{
  "arch": "uvit",
  "image_size": 48,
  "text_encoder_norm": "layernorm_no_bias",
  "text_encoder_qk_norm": false,
  "text_encoder_positions": "sincos",
  "parallel_block": false,
  "moe": "top_k",
  "expert_mlp_ratio": 0.5,
  "experts_per_token": 2,
  "epochs": 15.1
}
Rows from block 6 of the denoiser of a small text-conditioned image diffusion model, named by matrix and row number. Rows with one number belong to one neuron. Each number is 128 + 24 x the weight over its row's rms, rounded and kept within 0 to 255. All counts start at 0.
After each neuron's rows are labels from the 100 images, of 14976 (inputs lightly noised), where the neuron reaches its highest value: "responds to" is what is common among them. Only what is clearly more common there than usual is listed. The data: larger renderings of crowded toy scenes.
# fc1: MLP up (model.blocks.6.mlp.fc1.weight, 576x192), inputs 96-143
# fc2: MLP down (model.blocks.6.mlp.fc2.weight, 192x576, transposed), outputs 96-143

fc1.205 [128  81 128 128 128 128 128 128 128 128 128 179 128  85 128 128 128 128 128 128 128 128 128 128 128  62 128 128 128 128 128 128 128 171 128  81 128 128  75 128  92 128 128 199 128 128 128 128]
fc2.205 [128 170 128 128 128 128 128  97 128 128 128  33 128 128 128 128 128 128 128 185 128 128 181  74  96 175 128 128 128 128 128 128 128 128 128 174 128 128 128 128 128 128 128 128 128 128 128 128]
responds to: green object

fc1.17 [128 128 128 128 128 128 102 175 128 148 169 169 105 176 128 178 128 160 128  76 128  91 128 167 128 107 128 168  96 128 128 128  68 154 128 102 128 179  93 128  96 100 166 128 110 100 128 128]
fc2.17 [128 128 128  36 128 128 128  98 128 121 128 128 128 128 128  56 128  60 151 128 128 152 128 128 128 148 128 128 165 128  62 141 143 128 128 128 128  70 113 128 128 128 128 128 129 128 128 128]
responds to: green object

fc1.307 [128 128 128 128 128 128 175 128 128 128 161 128 128 128 128  62 128 128 128  97 179  64 128 128 128 128 128 128 128 128 128 128 128 128 128 111 167 128 128 187 128 128 128 111 128 128 128  62]
fc2.307 [128 128 128 128  93 128 128 128 128 128 128 128  82 128 128 128 128 128 178 171 128 140 128 128 128 128 148  73 175 128  82 163 128 113  57 143  92 128 128 128 128 128 161 128 128  85 128 141]
responds to: green object

fc1.406 [128 128 111 128  74 128 128 128  88 163 174 128 128  91 128 166  93 128  93 128 144  99 146 120 128 128 128 128 128 128 128 160 128 160 128 155 128  61 128 128 146 128 161 128 128 128 147 128]
fc2.406 [ 91  96 128 104 153 128 128 128 128 128  99 128 128 141 128  77 159 128 128 154 108 128 128 167 149 157 145 128  88 128 143 128 128 112  84 128 128 150 128 128 128 128  87 113 128 128 141 128]
responds to: green object

fc1.123 [ 81 128  96  85 128 128 154 128 128 128 128 128  69 128  96 128 128 128 127 128 131 128 128 128 128 196 128 128 139  66 128 128 100 165 128 128 128 128 128 146 128  89 128 128  60 128 128 128]
fc2.123 [192 128 156 128 128 128 128 128 128  76 128 128 128  88 128 128 128 128 179 128 103 117 128 158 128 128 112 128 128 128 128 128 128 128 128 128 128 163 128 128 149 173 128 128 128 128 128 157]
responds to: green object; light from behind the camera; its colour: green

fc1.323 [193 128 151 105  76 128  81 128 102 112 128 128  76 128 146  94 128 128  95 165  90  90 128 128 128 128  86 128 186 128 128 128 152 155 128 128 128 128 128 128 128 128 128 128 128 128  97 128]
fc2.323 [110 201 128 128 128 128  89 128 128 161 165 128 124 128 128 178 114 191 128 105 153 128 128 128 162 128  88 128 155 128 128 128 128 128 128 128 128 128  87 128 169 128 128 128 165 103 128 128]
responds to: light from behind the camera; count: six

fc1.311 [ 66 128 128 128 158 128 128 176 128 128 128 128 128  73 171 128 154 128  67 128 128 128 194 128 146 103  91 128 128  99 128 128 157 161 128 127 178 124 100  68 128 128  82 128 128 128 128 128]
fc2.311 [ 65 128 128 125 128 128 128  79 128 128 128 177 179 128 128  67 128 128 194 105 128 116 128 128 128 128 128 128 128 128 128 118  39 128 170 128 128 181 128 128  63 154 128 128 128 128  77 128]
responds to: yellow object; pine

fc1.296 [128 157 128 128 128 104  88 188 128  99 169 128 128 170 128 128  73 128 128 166 128 128 160 128 128 128 130 128 122 111 128 128 156  97 167 162 156 128 128 128 128  90 128 128 159 104 128 162]
fc2.296 [128 128 128 199 128 128 204 128 128 128 128 128 128 128 128 128 128 128  61 128 128 128 128 128 128 128 211 111 128 128 128 128 128 128 128 128 105 128 128  75 128 128 128 115 128 128  75  41]
responds to: light from behind the camera

fc1.170 [ 75 128 128 128 186 128 128 128 128 128 128 128 128 128 128 128 128 128  83 128 128 128 128 149 128 128 128 123  65 128 128 196 128 128 128 128 128 128 188 128 175 197 166 128 100 128 128 128]
fc2.170 [199 128 128 128  72  98 128 128 128 128 128 114 128 192 165 128 128 128 128 128 128  82 128  83 128 128 128 128 191 128  70 128 128 128 128 120 128 128 128 128  93 128  56 122 128 128 156 128]
responds to: green object; count: six

fc1.150 [175 180 128 128 128 128 128 128 128  61 128 128 128 128 128 128 128 128 128 128 128 128 128 128 160 128 170 128 128 128 128 128  91 170 201 198 128 128 128 128 128 128 128 128 128 128 128 145]
fc2.150 [ 71 128 128 128 128 128 128 148 128 179 168 128 128 128  58 128 101 136 128 128 142 128 128 128  62 128 128 128 128 128 166 128 149  58  69 105 128 149 128 128 128 156 128 128 128 128 128 103]
responds to: light from behind the camera

fc1.106 [128 128 128 153 128 128 128 128 128 155 151 128 116 128 128 128 128 128  72 128 128 128 158 128 128 128 128 128 128 128 128 128  57 193 128 128 128 156 128 182 128 185 197 128 128 128 128 128]
fc2.106 [ 79  61 167  40 128 128 128 128 128  97 113 128 128 128 128 128 128 128 128  89 160 128 128 128 128  80 128 128 128 128 128 128 128  97 128 128 128  69 103 128 177 128  89 128  59 128  94 128]
responds to: green object; its colour: green

fc1.184 [128  89  59 128 128 128 128 155  84 170 161 128 128 128  82 128 128 128 128 128 108 128 128 160 128 128  79 128 128 128 128 186 128 128 128 138 128  94 128 128 128 128 128 128 128 128 128 128]
fc2.184 [128 128 128 128 128 128 128 100 128 128 111 156 128  92 186 128 128 150 128 128 128 128  86  90 128 128 128 128 128 128  69  93 106 143 128 128 113 151 128 142 128 182  80 142 128 128 128 128]
responds to: light from behind the camera